Weights of a small audio captioner: log mel input, batches of 512.
Rows from block 5 of the audio encoder of a small audio captioner, named by matrix and row number. Each number is 500 + 40 x the weight over its row's rms, rounded and kept within 0 to 999. All counts start at 0. Numbers have three digits each.
After each channel's rows are labels from the 100 clips, of 14848, where the channel reaches its highest value: "strongest on" is what is common among them; "loudest" is the band of the loudest frequency at the time of the peak. Only what is clearly more common there than usual is listed. The data: notes from a synthesiser with random patches.
# conv: pointwise conv (encoder.blocks.5.conv.weight, 192x192x1), inputs 0-95

conv.68:463540544501445562560475492588503550498549467489531527478609536463549462472485448507447476512452477444422530481514500427479503471476432574478445491479592488484531534477461487476526455465412445446500583554480462523429522509456519530501501486491530458451558453486469468514451462446436531459
strongest on: ring modulation; oscillator: inharmonic FM
loudest: 4000 to 8000 Hz

conv.8:459475454515545521497565467512447526486514489520443500496602504436498591542520537497572496521476487519511499543518567542469551494549572469547494505527500503514436518497515435465521509529569444456490504443539490458565468552477407496422512440477458507494520561550560491539553553409500442460
strongest on: notch; filter closing; triangle
loudest: 250 to 500 Hz

conv.138:447497532472518469498520528513471515526473490474538471462503470484573446477578461534523463463488524427485510437449486497493589532453530545505455514462502512556496509445551566545582466462537456491580466446489490415514522507540489469486465573556503524542519485477529552510505599452555472469
strongest on: drive; no filter; square
loudest: 4000 to 8000 Hz

conv.44:519463433484524515506535491532481505511539471493493516436474494533429445543470489592503510536526488462497485460460520502484484464573521524514536498425463441519499466404549480578592466442494502478505466547563537537468497448477462554502376499543510474534449480445448514462516592482462503537
strongest on: no filter; saw
loudest: 4000 to 8000 Hz

conv.89:555518479544485459553540538438413493509502498493468369495484483510558490515540515504521611550496486485495472549528605453513482506479441472515542463491535489517467474518515472507514519552502494550486496542517531503553479462572483518507443481451513501464518468429511532476492410490522425572
strongest on: narrow pulse; filter wobble
loudest: 250 to 500 Hz

conv.176:520440522547556484504479448497441551513497512456494562530478488484556473497550490496567482525549547601478503443529380475533589496537544483504451468508493533539509511509477475523532438500580532473504538553498458502507500466449513483557465495451495505481564508524458498600514535431498497575
strongest on: notch; filter motion: fixed filter; pluck; oscillator: triangle
loudest: 500 to 1000 Hz

conv.6:551454516489476544548510441472497514478521465449468450455549532522538507490532512498486536527460502432541442468533483503495449568461572535551537492450498462571572476451533498505503459512461473497532556518490496430541510459566485519532537539516434461448485502434459530597525521468464468592
strongest on: no filter; square
loudest: 4000 to 8000 Hz

conv.135:453421478462498463519502471477516482465494490476507449465543494509524458523650478458544527552496470503472464497469492480559477492514472530521482516551481478515492621641482483504470493555526476523568545544456499530506521484474496498493443452568523521485513472458514525437417481459464519464
strongest on: notch; filter opening
loudest: 250 to 500 Hz

conv.184:555497506450551449561568548489509504519464515509531480467497539473484535546483375618419455506466488478507489519480568532514556435469482490480484496512504530567509453532539520550519490410515485522530523502502481426437519514429510549406492477436463514526486450555489493546519470496558502478
strongest on: filter opening; low-pass
loudest: 250 to 500 Hz

conv.64:452577529417501518500424495511539473514505471515489542498479543486451624464512452429436524505455439480550519528603532466549488497470445488484471512528420522475569481441575529515510489469557490504546506513535464542559483515482478521533502493502495557465505467537505503502541495478468505499
strongest on: drive; high-pass
loudest: 250 to 500 Hz

conv.148:458478492479555527472545489451455485470523556522470457499543488481510433481465435524489562515520467560480491522472495473464490537448467464466455519581557490497472562520503484539463457506420499544433580508422418533450498493513578515510513480486448510512493455507535449513510506411435501526
strongest on: filter wobble
loudest: 2000 to 4000 Hz

conv.187:495486452543503544476420525532502451487460550462471519491455526486472486497499489594446540489531496557503489489530545540392546483484491460474498522457498471495553516511563454477494482529458555493460585616559421481463530575462455506517540451541476469489482440559427486503484487498475526457
strongest on: vibrato; pluck; high-pass
loudest: 1000 to 2000 Hz

conv.13:444518495463555485483447506496533523505558545512499475488533472550555481466519490502405455511502549491506531462540538469531529514423473431487503507438437529514518432504519497487499453484517491506603460541487607445547518477529549507483541523457571450535529558472490424447435512444484515472
strongest on: drive; noise; gate; filter: no filter
loudest: 4000 to 8000 Hz

conv.50:430508506472551532506461440579567486411531517556505501478458466605512503564451560481441494534478486482441505505604432549498549517540512567534490447522436477513450499508543476505495512475525545398519474530478473431448504523493469523442472454524538470460455506565462481457482512533499551431
strongest on: square; triangle
loudest: 4000 to 8000 Hz

conv.156:533489519522464468531431489469492534503481544542528447518505481542561550518498460567484513494439457544536514468525537455415448477536484549490533532491508482511435489574511518540507453506530536532526500497493508577506531440430409548480413504539520453488486510455550505473528514458526470476
strongest on: narrow pulse
loudest: 4000 to 8000 Hz

conv.22:515515531490482488478481455488444436515470476531463544519516508552474471478523584456631498495471439569466474494540480497481493523514489492568547483473445508445573563523488472444553545546532524542514487541501516594516481455454496497515478524546502435510468557552502454458497466458463518434
strongest on: resonance; detuned saws
loudest: 1000 to 2000 Hz

conv.158:460449496556501554483567524454468508426457531483504510494469457470510461485495469482525514532504545442466493457540542490617422534490490454487502395520543549467520454509516483458469475547538515447517501484551479540449545477497543485519498521444568503513499494496541394482537477475498519496
strongest on: glide; pluck; triangle
loudest: 500 to 1000 Hz

conv.167:521523515556442539529520508474491507520614572479521501463468483447478513500530559506435492478496552489454474516480470512522530461588507482484513495495468504556493458513493506500527487520589546498608454504467575528420488550515577604489544506630493522526488436559516510543487488557492594486
strongest on: filter opening; resonance; low-pass
loudest: 500 to 1000 Hz

conv.12:503519505547451527456538518496480528447493486474502601483461487487499505525471446451541559514489490463468452477558462493458521583534475441541482452529504491500530491449507498396533529603561529488499505571470542531530464612522472514533487480481481488429477467492435532545551475487456481491
strongest on: vibrato; notch; detuned saws
loudest: 500 to 1000 Hz

conv.4:492530528500452494471508523472493521535443491495474500506443501458461551511562523514487512524469504490450475532500578533428510523527546501466508483523490473488436565484564470498494476542566449450533496523531547559552493429461542467464522560398503516497487458533558498492509455537516461520
strongest on: resonance; filter opening; low-pass
loudest: 1000 to 2000 Hz

conv.110:548502465517464480566494547440471466450463475552474436551425565467520487480526465489474515435481551530462518508528431540498519472518533551443472550524528580534545492510480549431491499496537471538472493646474467551534479521558496417487467507444536545576486561504466502485455576477573493513
strongest on: pluck; band-pass
loudest: 250 to 500 Hz

conv.103:585474482439514467482459436539485465480498529489485574532442425492473504491480497476428503488522509557453530474468432513524488427510566547493535509488520485525479459469518470461521540478468527462510477543522470502467532488502501519464547492468507522474511491486491536489495439550558486564
strongest on: pluck; filter closing
loudest: 1000 to 2000 Hz

conv.91:437516530488448519509525456532562533526590580480489501470513517513487442519446535492563362505478478494476480494515424433492565494489509529485504485493528462491409497436472520487517557527529473496489473405531538425430492502565454418521592500482516487512529482514494491486568461544490489480
strongest on: no filter; ring modulation
loudest: 4000 to 8000 Hz

conv.47:494565530527576495460525512519454472534473513502501607481505420529486549534404485573461511494515527539427432541471546489487478510569556533463472546493507559547479486458556544502472469485475479511462525554524531546520506546581491491508518517489470499544483517586469569540520475477528607508
strongest on: notch
loudest: 250 to 500 Hz

conv.116:500524508484565566500498519497468489492534516475537474466539520498487483511533495507435472517517496515485478488527516509519522537421566516508509524470466544500460599559544484491520451525438515496513455550564435573430452535516547449527471457504435497458492426513460510533456538433444461492
strongest on: filter wobble; inharmonic FM
loudest: 1000 to 2000 Hz

conv.139:522467491582483584510467490487533497570467494512460474488484548463476456486433569506447478532473476534488456448457505527465474536533464478483429535562505552467444456504491495487391469549464478516519431500463545466522536513507534499451514490551518527486448502455536451495465553543474493500
strongest on: pluck; noise; no filter
loudest: 4000 to 8000 Hz

conv.126:473498451488517479536514472468495472499500524487533548488507517487577490512528503595466478546473461437537561489471498424417583532502516493519487504470515467482472481482492469483490462437501411484523466509446472488491537543396516555503505581485432472476505482507516492473540521506454573484
strongest on: drive; narrow pulse
loudest: 4000 to 8000 Hz

conv.32:611544550475524498527488476490473512539531502467534520503527513553452475554443496522604540551547509467497568521481496565502490522462575472496573475465462450564530616516543514456570461498489544471567530408535544492380528507478487519550485523428500488519514520524542586524550449501509476536
strongest on: hard sync; noise
loudest: 4000 to 8000 Hz

conv.60:419567544544528481534472524488535539560558498489641551469551555518514451510510442491526458550497541483460548485488461481529582495488509502477523540458446496518496484479494459482472498497479530480485487532576581521502494516487497518532481414485458463480492444442512448548441526519517500513
strongest on: hard sync
loudest: 4000 to 8000 Hz

conv.19:541505481474504487464449458518495428586488504481484493493508470509494502579502471501499577520494456564473550523467472467473569518477605472517523522498524514578469599553515496491554569516515452529527545479485535534478523545485491465491542478524559529474492428453448525525477518451535500533
strongest on: notch; resonance; filter wobble
loudest: 2000 to 4000 Hz; 1000 to 2000 Hz

conv.35:575486499517462494522481495515451479484513433585479518463485432452459530489569519462527498560485515448469504506512473444506536480536523541532499467486442480535429471514446499491495516519520497454533526525513503517472499502475541458462480481554445486512521446446464499469521484508518491505
strongest on: ring modulation
loudest: 4000 to 8000 Hz

conv.88:517503459507553483532461441460518459489464522505542502461489501481492504498485540473540496531491513587469464499471488470509481496528459507554610441469510471460463498533526480488548520424452494524529530488412492459530623568579492497528541521508505459441542551422519509474537517555489519429
strongest on: no filter; ring modulation
loudest: 4000 to 8000 Hz

conv.49:528523554507412495591542518433502499512503573500450529514513441518462449481531488553531500544498497407511538532447507517472490419608529516491517538500511521507442471487496479546538515493577571508527511477463524517502513487524528508553498439462575395521498504480556489462445510502499491587
strongest on: resonance; bass register; filter: low-pass
loudest: 250 to 500 Hz

conv.97:446433534452484523566430514493468515530505468486519526466447586499574552451545451495431476535463465594538477492489445501462482514432470457559504495505505524507485540363471517557516476399548526466560487521466525449548484476474490499492540458521537524501456575492477567515463531500446534564
strongest on: drive; resonance
loudest: 1000 to 2000 Hz

conv.36:552465502547450512467552570515529502579474456535500502513519430571480466562436476554544519444528462519527480541543466551465504423483511535463533513463501469526472442566484569568557494458512503463493485522476431494470519435520484471562517504421441502468524424502476462483496579564495517561
strongest on: swell; no filter; oscillator: saw
loudest: 4000 to 8000 Hz

conv.183:522529541504469504563541532552498513436523532576547499453483526532444551497600521536467521512506487473484487507524460541422496515479493490532522469469493473485459536474518476459447521519484548510522484420505523487475463452519501460510508495532550410480492518520493521510518460632432497433
strongest on: glide; high-pass; oscillator: harmonic FM
loudest: 1000 to 2000 Hz

conv.80:459520541496468447488406504513496563444516506568483560470508529491517475462548456513457483465495496475467517471471472486450553519550459538590481467488413499581530615454470477502523547510421408502543497528461473488504458485481627497557469460517541476550504564539518498455526486453563492484
strongest on: pluck; low-pass; resonance
loudest: 2000 to 4000 Hz